From a checkpoint of a small contrastive image-text model.
Model: 7.71M parameters, encoder arch vit, encoder norm layernorm, encoder patch size [4, 4], encoder layers 14, text encoder width 192, text encoder layers 12, text encoder norm layernorm, text encoder activation gelu.
Training: nadamw at rate 0.0014, 9600 steps.
Data: trained on rendered scenes of coloured solids on a plain floor, 48750 training examples.
Rows from block 3 of the image encoder of a small contrastive image-text model, named by matrix and row number. Rows with one number belong to one neuron. Each number is 128 + 32 x the weight over its row's rms, rounded and kept within 0 to 255. All counts start at 0. Numbers have three digits each. After the name is the row's rms in percent of the matrix's.
After each neuron's rows are labels from the 100 images, of 14848, where the neuron reaches its highest value: "patch colour" is the nearest of a few named colours to the mean colour under the peak. Only what is clearly more common there than usual is listed. The data: rendered scenes of coloured solids on a plain floor.
# fc1: MLP up (encoder.blocks.3.mlp.fc1.weight, 640x160), inputs 0-159
# fc2: MLP down (encoder.blocks.3.mlp.fc2.weight, 160x640, transposed), outputs 0-159

fc1.496 118:107128128115128163172186183128085117128128128088105078205128150073128161077093135135184128156115104128183178128084082128128128128128158128128121128137092147185089110141149128128184093128128128050108128128128141128141157116121149090128047052105161128174128153107128128083128147144128055098194128153164171128128128081110128143072145068147128177128179105144193076119128086187128103128162096159128128128128090128089093128128128128128133128092152128128097128167123104202048128045128172
fc2.496 137:130077118128103053145128099187128147227172128109095100133128139128079128175151128128128103109112128089112128179128128099062128128128172144159056156128157101125128114124100147139166128124128128144138122038069123128128128128147098154155128131153088128128195128065128095106157128120133160053135140115225065128107170128130099084128100085119128128128085167129171173109109125185128128177090169148128104156128128196117128143192123127128121128225117110128128134136086144190094088133190112
patch colour: pink

fc1.502 107:149128128145145170128095170106128120172128128128063113144153160128112128121077100077128128176185128067134146128128140128129163155128189145128128128128128128198065128128128128174128130177133238128157122128102218088148130050076059128128128115132085100133139128092121128083128081202128101128075128128155128128128128128077136128128048128095104084128200128128061129128185063128128152128082180128128128128111167176128070158092169128068128128148128085128164148161118128078105120140128128
fc2.502 111:161183128124128128128128100128128140128128128064128128121128150120128078128165154128128128128041128128143128211159081128104128128041082128128128099128128128131162215128128128128116128126075128128128128102163128128182127183128129080116127128128115191128102078128197109128128176128128128125167128005128128188196128134128138089089128109128094169170044141128144116128128128161075128142140059128188136170128128128128130101128131083204128116110080103187166185116112140219144128128128128
patch colour: yellow

fc1.244 092:094128128128128079072128128128094052195128128103128128121128128128125059128128128128146089128128128128128128128134128096167128128128128128022187128100141128170128127162091134197128083155128128068128174128080186076128117128128128128128128134184082128146180126128166128128134128128162128128128128230026128128128128128128128219128119128111215133196189127128154128127106124120128111128128134128227175060128128128128127128171163128128221128128043128128128128115128128118128150128128128
fc2.244 059:128128128128184128128112167190128128128168128128128128111128128063128128128128128128100128196162128128045179128128197105128126166058128128147128125128108136128119128128128128128116128145128128106128128128128128116128128128076128128128128061225128106124197128128128128104128158161128128128128128149128128128128128155128090204128128128166128128128128128159038128128137128108177128128055128057128189128036207128172128128128213029128128088035144128092183128128128131118128128128030098
patch colour: blue

fc1.297 107:128114112096145129120128128141077128128081139153128138128128152147235181128120128153066100080110128128128176128151160115186197116133128128128141106187129110142128118154128092128113219128128128062136128160128167094082128160120128128128158128128128189100128088128074150017093185128152081128129037217128128128157097184163128128128171128128128128099128082128094128152128128187128162128128083141128128128128069172161098071130158128140139121070168116128128128091089114139128196146128185
fc2.297 118:113089128206165128115128128104131087122128185129135078121128133128065128077149168120105166148097166141130128128059128128196128128128128128113183128182128095220128221177231213171102177118128191128116128167097128128128128113104195128148128159128133128128128182095128128102128128122127128128142177128103128128128130128128128128128128122128128134096128128128128128128034060128128123128128093128150111112153128128128128128128095139232128128168128157080038128128132128128080135112175200
patch colour: green

fc1.48 097:128170128063128128128088128128128089128128128128155128128137128107128128091100128114180128128105102094128165207155109128128128223128199128171128128128161128128128128108128128182128096128128219062097116128057137151058128044152164128179068128143134128149128135128128128055197152130170150093140128128000128128128057128090128128128055171126150208128128128117128128069094098128125128128128119128190128128128128128128172128128162145127128117094109128128194128058108128128128128128128128
fc2.48 081:128128128045173186086060088088103128054104128078123128128128128128128159229128117169128026128128135152128128085128128138128128050117128128128128190128128128142129094161128128078155128128128128159128121166168128095128115128077128027096128128112055132128128128107128088128132088128156128149128128128128128128128128128242128152128191128128128097127128090128128128224128170121128201128128128128039128128128128128128128128128133154128128128128128065189128185102128128128066149128102128
patch colour: pink

fc1.626 109:112128065109191180128090128128151128143128146128138112159157128128135108128128063185136165095104128159128104128128128128128092087109156154029169074128074128128109128128128218157086128153128118116128128128128066107128151082128135059189009082144141128138098148128160149127154142128131128128124134172102093194137128161074171128082128128128147176199184128134128128104091108074072091097128084076206171080158127141089170137124128183126128128128128130102103128128124128130128128074163128
fc2.626 111:146128125128084119128128176204128131206206206166128173128128129128087128160147172105128105165148128128128117166134170128128104131078080128128106128105128128107159128128152139128110128115077112164128106086128128101206125120158105144098135162128117128155164128103128000176120142107128128128128135133128128128046218128115142046116083128108154147128044143115167124128128196099128145149176198128122128128107091150128116190142128114111089136114094172093070130128128067128132099128128079
patch colour: purple

fc1.57 121:150128090083128217128128056165161128115128128128070128117128132128194125138092128174128128128058128081128165128105128128128194166056195128128128069128128202128072052183128128183189128153207122060128128152128128128134139137115121104189128111128128174128128128128128177128141197128191128070128128128128128096128128141128128128087101128104128161128139188128045084128128128128077080136110128198166096135128128161128128115128134128193192120128109128137128128128128115120062140117128160
fc2.57 132:162128112140140075081122128059128080128145061099211128121128129128125128149128128128127128162128182128128128117161067128169128128107128120128127128128128063128128128104176128075112128128128116164174161115128128071128108179130204128068128216128096066128168128128128149128070040137049084130128128190128140128059127216137128109128128128128130128133128194163128128168086217128149128128192110141128128134087128128155128133129128118067128134128080108128092148098177132128128128083128208
patch colour: pink

fc1.387 096:128186082061153083128070128128132045128128128106074128192108128128128088128128128128196085128066142128128160128128068128128128160128128193146128128128128130196045052128128128164125095169128163128096116178096128128128128057178176116128073029128162184163128128128128128128128128128171134075111128128128105122064128118100128128131106128114165188128128128128128128084128113171128128130162072128169128111128126198053156131128181128109128128089123128128128094028090128128128128128115128
fc2.387 080:128123128127128225075064087128128128086115146089128148128128128128128128168128128128128128197128128111067128128128128128117128129143037128111128128191128128128172128128128202153128128128128106128214128128175128128128128109151060018128128106091128085128128128128106112128128053128118073177128128101131128131123128128225128148029128094128088109128128128128082012221128128128128192128128128128128159128079128148128131128128140128200128121128128128198128128148128128128128128128128155
patch colour: pink

fc1.375 111:128144125128128128128166128128096082128128134128128116128128128135128128128069128130128128067116119000128128128128128128128159093128183106111128128135128128173111128235128054128159128128128128060146145128128128128128128064137128000172128052128112156128128138100128128128128128128116027128128088182128128128128128128170128128107128128128206121082153147128128128128082128128196128128128125094128189128128143128128128152079160196016128128128128128203128128128199128128128128128102128
fc2.375 109:128128107128035128128030128102128186128156128128128097128128128128115139128128128147128128239145128128128128128133076093128128150189157128128080128128169128128128128073128128128128128128128186128128128128128128098053077119128128128139128133128087111207128128174054128128185128156128166128212128128128128124128128037105050128128128191168128069108030128116128097128128128128128128100128128211128128151128128128085128127128128123157143128075136128081128103128034128128084128054128155
patch colour: cyan

fc1.479 087:128084128080138128128000054150128128128128132101171224128144128128128078190079128128128128128138128158044128128162128128157128128142091154075128128128120128147128128128098128190182128119128128128170128128128211128164128076128255128128128172169128142128123128128103128128145128128105095105128091128128128128128120128196128128128128128128138128128128104157059147129128164128128150144128056128128128128128128142128128088128128128133207128085128101128237128128102128128107128182128128
fc2.479 079:151128219191128128102192128128024128151128128128161130132128157128128128074122128128180128128128128077169148173128098068128128128128128128128164128088128093131128094128128128128025114128231140128072128206127091128128128128153128111128128128128026128171128128128044063128128128128128128128179128095128128036142128128189128128128128128128123128128128108237124023128128128128130128128109192128128161091109128109128128175131128128128128158128128128128128110167099128113128160128128128
patch colour: green

fc1.471 118:097110167092111128128076064111128098199176128128108165109103103128128128128094112128128161180066131128128128132128128072176128173106128181128226098128128128128128037189031137195128123128128125097128128128128128128172147128101102128178103049128128128069128128206055138128128128128128128118057128128153128128085128128140128155153128128115080128128128128128128128120091128166128065123128128128133139141113153249128172092205128139122167142125101124128206128128134125128077150139128128
fc2.471 120:128171128198128128128128128157128101128092128181104128105204158128176068128176187128098128065105128128128128176128128203128128063128128091087097113128125129089128145128140154082107131128086058133097155128128159128169128128153128128128128177122148097157128127086128075201128128128126128068151106157128063128128136113168128019142172157120128145128127128122147199128135205057128106152128195109128128128128134128128128185121094128091069128128102128128068128128138051089128128096106044
patch colour: pink; white

fc1.283 118:128128128128128128117128128218049128145148108128173113128049128149212156128064201131180128144128128128128162128117128076201128128139155165109126115079135134167128128185130128200126133128255128015128063128128128147139181128111128128128128128115128128075080128128128216140130128128128128128093128114128128128164090139187096191128062128128128128128143128138128099136078137128128128159128136153185128084128128128153128107128128119128128128062170128139128128106128129159061128129139181
fc2.283 101:224128128128161128128128159128121140128128052128174128109191119128128070100128064128090140128128128128128128221128189128093128128128142128110161131129166128142128128137060128128128128137135138128119240189112142128164047128128128128128128128180092088128128128161128128128098128128128116211128054251071128146108149128128123128128128189147128128118128128128128128128128131128128128128155128128112158128128114128146128142094128128128199074128128128176128163128128128128253082128128210
patch colour: pink

fc1.358 096:016091095116116128128150158140160128119122114128128178216131128128128088139128128126186128128184071128128200128056112076165077182132170128128128128128207128128128132108147128233168080155128188147160082087117128128096110071191132128128142061128128139128118128128100162106179128128092128067142128154128128102128128073128128128058121128128102128168128128128128128128155128185128139131128128128128078128131147134128128066128201128135128057048128128128139120073128176138128128092145128
fc2.358 098:076215106197128145082090069128136128128192155128058158128128128116164112128128219075128128139083128128065128128212226128128128063083091128104128128128174086128128131128128128102116109125180123128128210092128128128128128128149097044103128121128128153105175128056128112128128128092152128190210139107181080182128128128161136128128128128135175144128128128128096077128128128128128128086128128141117163128104158186128128164128108128128128128072128155128172128128128063145169096128128165
patch colour: brown; red

fc1.507 117:098128128128128128178128128128071128128128203128128128128128163113128128128128177159139128128061187128165128128166128192226128104139128131101128062128064128138107128221096128164173128128142128130088128128077143128148128128155098089128096036128147128128128219128148128128129128104128145103128072136128076202128082078128128172079118195090174229128128128128148126025128166152173128128114081057128128128128128128128128128128128128105128128128094128153128128128128084128116128128074174
fc2.507 133:096084128115128128099128128128128125092133128050128128128124134094076144135128128096128127178128128074128172098104128128128164168128206128203128169150117128144159082128128128189197124128167173088101128085096106128191138128128091143108161180138128128128166176128067128128183074164101127123128159094182088128128197102128128128028117111147048127033087128122128145128082128128128128128128128128128101128128128128129128128155128113160128147238159100128098128128113128128087128025173128
patch colour: blue

fc1.56 120:128128040128176139161148128128101128128096128076108082093128093139203128161117138128106102128128128128128133128028128128072128128128083112168124205093136131167128177063128060128181128134128152087167128128104178066110129171118099128128205153117128144101128128128128128128128128197202086119113128110128167128128128138176084128115128128128128128128209128128117128128128115153219128128128128128128099128128128128128056128128105090096128127162215128128103214082128156151141128197128195
fc2.56 113:231203156139035128128128129150197206139186128179128138128128128121128110131159159128128128182128110075169106194253146128077146111128128128128119128125128128128132128128128128128071128117103128148143128108146128128145128102092148128148118128128044128179128178174094071128118129128080128128128128128128069128128158128166123115125128128128128064128090137128165128084128151081110073116199215163158120128104128128110128099215128128175128128090128128128128128111128128139128123116073064
patch colour: green

fc1.455 095:080114148128128193134062128128128073128167054142067134128128128131125128128062160128128166199128197128116087128128128128255136128119151128128191128127076128147080128182099128128108128128128128128084127128151132063066144096128128061192115088172128128128128094128107178079128128124128128128101128177166149124128153128128128128150120193115117108128162151176104128083128051128128048128128128128128128099128128128128144128128128154125128128094128082080128128142157128128076168128054226
fc2.455 088:128128048128126085128128128166128128128163033128128128102138128130110128128158217138128054088101128128161128179128128188050128184128106150128128209169150147128201128128128140140116109126128117128128128078112158128128096128128169128053125128134128128128181172069140068128128128177124175128128088158057109088128158141128128177221185120141194112120128128128128128128128128128128128145128125128128128128108087120128128100128115086128128113200068128128139091085128150128128053221181128
patch colour: blue

fc1.220 112:128128128128176129128062128125128134128105128128182177128171121128128128105079130145128128072128225128128128128125128128179128085128113128031173134128128128128139078128002128128108177128124109128128128218128128082077128128069128102223128147177150149064128128128136128128128131150128128078128061174121125163128135074128129135109128198097128094189154128186128159128150128128128128128128128128153178128128128157153183128115095177030128128128128095128168128128139128128153158206110128
fc2.220 121:135190105154077092084128128206112128197180152130067152128128128187072147081128128118128122156128128128128146139128128145128095171128110128165108209128180128109191159128128143128084128128064154109141128109128128099162128128175128165128107155128143082130174145080082063128159082120128128168183128128157144077037244188128168048128128120117123128097032148125128140174128128128135180149128180128128106128128128128128089207128146127116128128145128146128128128099128092114121128128123128
patch colour: cyan; green

fc1.141 105:128150128128128128163124128189128128108159058161141181128197075235216001128128177138141151078121128028128128178128136128128097109128128196197128110128128128128087128114128077128128128128132176128128128143125203128128128128089210128115182128128128128121128128155128128128128142128116128128128128114128121128127128128128140128128128128111175128131071128175128128092128128142129128152128128082128128219114128205158139073128128114145176128128056128128128128151141128178128078128053117
fc2.141 096:128139128128158128128128150093107128128094255092107128128128168049096128128128081044179203128167077128128128118128113093143161181151099114139115147113074128128128128053210205128128120128128128103092192155138096089128124096147098128098093141149047101128174151095129087126181075128128120099235158113128128128114128128112110128082128128107084128128130139179128128128088134128172172128128165128128119128128176110128129175128128183145128128128202137128178108128128122119128128070132117
patch colour: cyan

fc1.536 116:123128128128128128142160128128128128128128128056128129041148128128128128128085128128128128128128146128128109094128141128128135128143128137233163128128128128128107128097128055128176160128128128107128180128128128093128128148051128128128209145168128193128128115124128128128097128153182074109075128085128128154128127128128118128128128135128128135001154128128041128128128092231239174128103107083077095168110121128128128128102107112128173152127128128191128128128210179128186173183096140
fc2.536 107:221196128128065086110090128128207128128200128175128188136128121128155136128164176128128128128128080128128093185190185128066128128065128128141128128128122130128188163128163128109092128145110104189128128116150171128154116128128128128109149128128066128128176128128149050096102182128131128152128128128128094114128128127128128060081128128128186080128078176128093128142127174088128112111128255128128128128107128128128080128156128128201128095128075187128128128128099128128128087128128072
patch colour: green

fc1.174 121:128169128094128128128128128123130121128100128128128145113185084128220097128054138128128092128128168045147148128118128128128176128128128134128150134128128156171100105181120068128135128107128178068128128117128149128128128110128077093108172122128080153128166128053111143128128074128128095128128108200128128100129106109203056128128136128128250080128142125166129128117194128158128154128123128128128128171088185150172089128100128128006139128105165128177128128048200095128130128128128156
fc2.174 145:128164108125083128128128173109128128172128128176142079144156128117061131109176128128128156189126057128128128175116064128158128163111197128143128057134125128142081128077147128222071128152128141128128128128128158132094064128150159128185046128128128128207095211185128117140128156128149172128205067128128128128093128127094128128180128151128110128172128128097172128128114085128128128128162128180196128109148084130055128154128169128128128153101128155038128128073087093128128128128128138
patch colour: green

fc1.617 121:114086065036128128047076092128084080128128128154104124128128079255115128128157107107128112112131128128105154128174137128150191128109145177100128037097128133131148128128128179128128128182128151128154128128155125128128092154128084100128085128128128128128137128169073128128157036134128128128128188128128128104107110128093151244134163128128128197171165128207128165128059085128056128128128128128128188147125128136071128128128120128079128128128128128128128125128128128128068128128128128
fc2.617 121:087156136121128128222166128161078163145128128090128128159161128128128155128128148142128143032091128128128128069135128128038092128142128108128128157128137128128128159128128128128128128128075129128133128066209128128128128120128128128129128063128128129128157128128161190106128188086128138155128099203128159128128128128128107092128128128128065103115109188154182125128139226128103106171125128128128128128113128111128128128161119141098128128106119193128128221051113255170090128206128128
patch colour: blue

fc1.337 116:141140107103128128169128078208128115128128103128129146084117031169143128128008195128091128086076129043149149128128110052150128128128105128141186128128128128134111135187128077151171128128128121118128200166135181128175128128128068112128126108142172196129144128128128155128128128049090128069128054151165076128128128128144090128128069049128149167128128128128128128084128128128128128128128128109112128128052128189153108128128128119129177128128065128128105185134128128128076128117146122
fc2.337 116:128154136211084187102128188074168152149048148158128128110097198128128128047128128061128201221128068119060128169165053128158158128114143128114128090128128128128173128124171128133079128154079128084128083109164128088096128128156128126128105094128077149128081108192128128128093163156128185077193128063128128167128060106128128128131128128142128128124156128128108096128128128153128073128128128135128126055128159128127115118059128133125112213128128128144121128128128117128169128128127114
patch colour: cyan

fc1.611 115:128128146128207074078157166090073128128128128186169128128157128128176128059122092128150128107146155128186163128128128128128163128128135128040128128128177128156128090128084128128128138201128132057145176174128095105078128155105133128128059128081128094079128121139075174118128130175128099128128128255064128128128128178174128128172128083136128111146128110159171128122086144128153128091174130128160128080128128128128101128128128131111092142128128128128086170128128077094128175171101218
fc2.611 129:095128099225128128085038092077193126128128174082056128128128131128056159128174128111125125193041082128090128128162128128176084128128128128148158101128147073138128202128128154128090128128128159128181098128128128128188128128154193087124163144141129128128132162128102103111128054103134162125148165005188128213128103089128128135139133064093128129101131143151088120116113128112128094097117128105133128071139162154128127128128128128185128128138128147128169136128153128116128099094148148
patch colour: brown

fc1.186 096:124134125128139096128129196139082136206059064077145128128128131140128128128114149060128000128186128128128128070128094128128128154072128128128120128159128131128128128128074128128150128188128171102174203128078133128074064128133130128128163140136128128128128128064110128128128128241128085130128128137101128128128147128128128128128071216162128082128125128095128128128128128206177128141082067128128128128108128183130128128128128051128162128128084128134128128128128128159194174128098113
fc2.186 077:124154115198107128124128128118128128177128191165128186128128088128128128128128141097104128185000142170128128171128187128128128102028128128128139128128128128128255193165128133128084128142128128147128128174128128128171135128185128098128128128128167128128087128160102144128128128128128185114120128128128056128128128184126128128070128128125128173128087199159128128128108181128112077094044162128199128098067128150090111095184066128180128128128082120128128128128133128131128128128119095
patch colour: yellow

fc1.280 116:128138128128177126128089181100128090128128128128064089128187046128143128128059141128128116128107083128180104128051128128128128120107139181128184128128128128128128162077104123128128128186128128084128174228128128128128141058087128128204128093128183161181128128164128146128128123121128128040097128139128128142128117128028128128193117128073128128128170108128149128094128025111128084128128128071145147128128128160087128179128145128128128128128128128030115166101128112123128109122091197
fc2.280 112:079128128128128128089128142128128128128151128081040175120128128133080255134128128128128145182134163168131128125062157128110094148095052117152128168118154128128152128102137144128196142128128128128138077128179083072128144128189128122110162214162092128128126107121128105128128150143120128154233128059145211128109184102144232155050128152128128127126097160128128128128128128128128153084184128175094128128128148128145128128128125128128098128128092128179124128112188119128090128119128118
patch colour: purple

fc1.210 091:036194152089128128128128096128085096093128128126182128128139095128128128128109128128098159095128128160130128128106083102125128186128128128119158070128168128149152128084128128128128142128106128110128112196128128053128128128069068088132079128187119192190064128128054171096183128138101128071128130085128213130128128128118128128122144167128067240135130093213128142128128128128128128158087091096164147178126132089160128172128128128128089088093080096173128141128128128139129212128128128
fc2.210 081:128077128211128130135080128128128128161185083085128176128112106128128128135162169128110128128128128128097055128128128128108083128128114148128076128094070108067181157131128128128128128136128141162128128099128128128168128148188220128116128123128128035128250128078128111183107081176145171128128089128128128128128129190131113109105144128128128128128124211132076128100128172076122128128113128128128128047190128128128090087128128083167128155147128177128128128128140178128128039102207109
patch colour: blue

fc1.118 097:128128128063235183156114128189128128128128128154138128077128128128128145128128128156097128128128245179188128137140128114178137138128197136136144128128128092117129128152128128133128182128128128128128188230128128128110129065128128102186078109183128128128162128128128128125209147128166145128048128142084128128128077096040128173095095168128128128192128124128088152128128069066128118128113128042190128128128086138122128069128128132128128128128106128128160084128128128128128139192130128
fc2.118 089:128188128128099128121128255128128128128128128106051111159108126128128128091128128128128093137128128068123128137128128128084128128088128128128112158128128128128128186128128096150114092128156164083095117128128148052128128128199095128041128104128128128195128128097113117128083081191128128128220090226080155086051128128164128100128128137124128157091136128128128128128045202128128178128128136128128128128128128128128050181138128071128083128128128167128128161128152093128049128128124128
patch colour: blue

fc1.407 088:156211128128128128177067188128125128165128128128128140128117128128128157134128128175157088128055141128128128128128128128128128128149175128128096181128128219128074086107106130128150128128128170128128128116128173100128045058128128128213128021108169128170143128128141148128128128128128119104128128152128128144128071071128118128169128128128166121173153102128128081128161128128128128179128128128128128128128036191128149128121128128128084046038109174128190200038156128128128128180128128
fc2.407 072:129077128105175144128128128099123111000098128048128063128100170173103128128171094128128151128128151128128128128128086128128128128140078102128202128106128062128128128128140128128128128128070077158128126172128128118150236128128128123128167224131128140152128127183128128128128128161128128128128128128151103128128128128169128128144128128128057199013165024138128171128128128128128181089158117096128180128128144128128128133128177128132053128128128128204084128144088123128128145108128128
patch colour: pink; white

fc1.402 138:128114128078091080167128128128003128128160072051177128128137128125128169095128197100128128173089128128140128141128128084128212128065105164128128130128128128125128128128083115128127128128128128091078135128128128056128197160085128128128164176128135157092128102065128131028128106128128061128128128158128128091128128169129062128128177209186128138114157128128128128128093128185128128128128128128128135128128128128116128064128090128101134128128128092128215128101163083128093160128127221
fc2.402 178:128106128168128122090128128128112128128128172081022128128172171191128158078186128189108045128066161128128128122107126128137150128067163177128128128214128128153099128128086128151128128113128128128128191128105117128157126128128128128128097128128128128042128128128128070161155128128128128128154213128128128097082178128128176096125128064120128036105128128128095195128109128128103128107128128128128228111219097128128148128128128128197128111128052144170128131094098128109070128128128128
patch colour: green

fc1.528 112:114163128128147166128128128127119128128099128128138158075151075207128128128003193128128128112128128105108149131128128122128142128117159175128171128141138145177138128128128068128129159128128181018128128185093162104149086098129128073128138128230128191128157096033128128112165128128174091064128087179141070128128128124128128096128128128128219128082128108189081128128128128136146128128057129071148129128128125153149099128134128111054152128118128128125141151078161128128128128175128128
fc2.528 132:128103128173073129128111159128139128128128128142185068128128166076128128128153097128186128254149059128128128128114128082162128176098219128128124100148096121128128128128167128196092114128128175104128113083128061121071128042142128157128079048128128126156112177133128128128128184128086186128209128128153067148117156041128099128132129128125027092128128166128128128128128089128128128148128128128188155084128128128128128128128166128156128128115138138076128113128067137128128128085128128
patch colour: cyan; green

fc1.218 107:126128032082128128128200141128051128128128134128128182128128084128224142121030128128128128128113159128128162090128130128128128128128128167073128128128157129158128128128128064128128128128128128032128128236067209146177128128128107094128128128140128128097230128053128128128177128128128128128068128128128136103128128086097128146128130128128224113134128128128128128128128128128128128128086128128128102128128144128128128128160128128027165128128120130128159128128226150108128144128143191
fc2.218 108:086128128097079128151128179128128128209126128179128128128128128081128128128128124135128128128128128065136138128128176128195128174096185133128139128128192128139128128128128117225128096128128128128128128125128157119122128032128155128112072000128128128186078160205115178128128102128065173128128128128152184154044128128128128128128128128128128062128128128128128124128203128181128026128128128128174128128090133128128128120111203128128167103128185127128128128128041154128143149128128115
patch colour: green; cyan

fc1.126 094:104162128128128128100100128202048128175119128128128148140128128128172128128041128152128128098128171115128128128127043017203111128128128105128128183128182128128080150128217124128128128128116128128128134170122136128097114064128128042060128133216128158125128128172128128128128138128128128128128128138026040128128103128200084131128122131155081128128128128128128084115128128128128128130164034110128128128078128120119128128128130128119128128059128176083128128128162128128173128128082168
fc2.126 083:203128120128172155128128128184155128128180000128224128128134163128205128128128128159128128128077128139128057128128128128128128128111070128071177128157128128120128128128128128128128128076169094099128128128196146128128098128108118128155128106128128126128095049113192128128109186128128142204128093095128128128185008128128128128128128180128136128172084155162128128148128114062078128166128152128128128156128098128128158128079128128128128128128042128170128128125163189128128128128128183
patch colour: brown

fc1.172 091:128089128126128047128083128180128111128128128105128128128251112115167128128070128041128128128128128077146199099128132128128199161128128128184091138128128208128077151063128077153158128144140208128128128117128181128128128128128071128099178128174128179140128128128128128104128128128128101126128098128110128048125111128141128128128128128128128128050128128128133128128128099128128200128128116144148128169078064167089128128148150097128215109142139128087163060128128128133066176166058128
fc2.172 081:128167128128128128128128128108128128177128153128128180127144096128128053128046128073128168128128128109128128154202128128128050133128128128045211046128128128132203185146128128177079119128082140128128141128128128067128099096128048128128128128204051128161176128167128128128128128128094111222128128128128128128128159128130171128076128128083112128182083170162128128132116192043128114128128128066128158128102128128128128128128128128128165086128079128153180128151128128128209128128098128
patch colour: yellow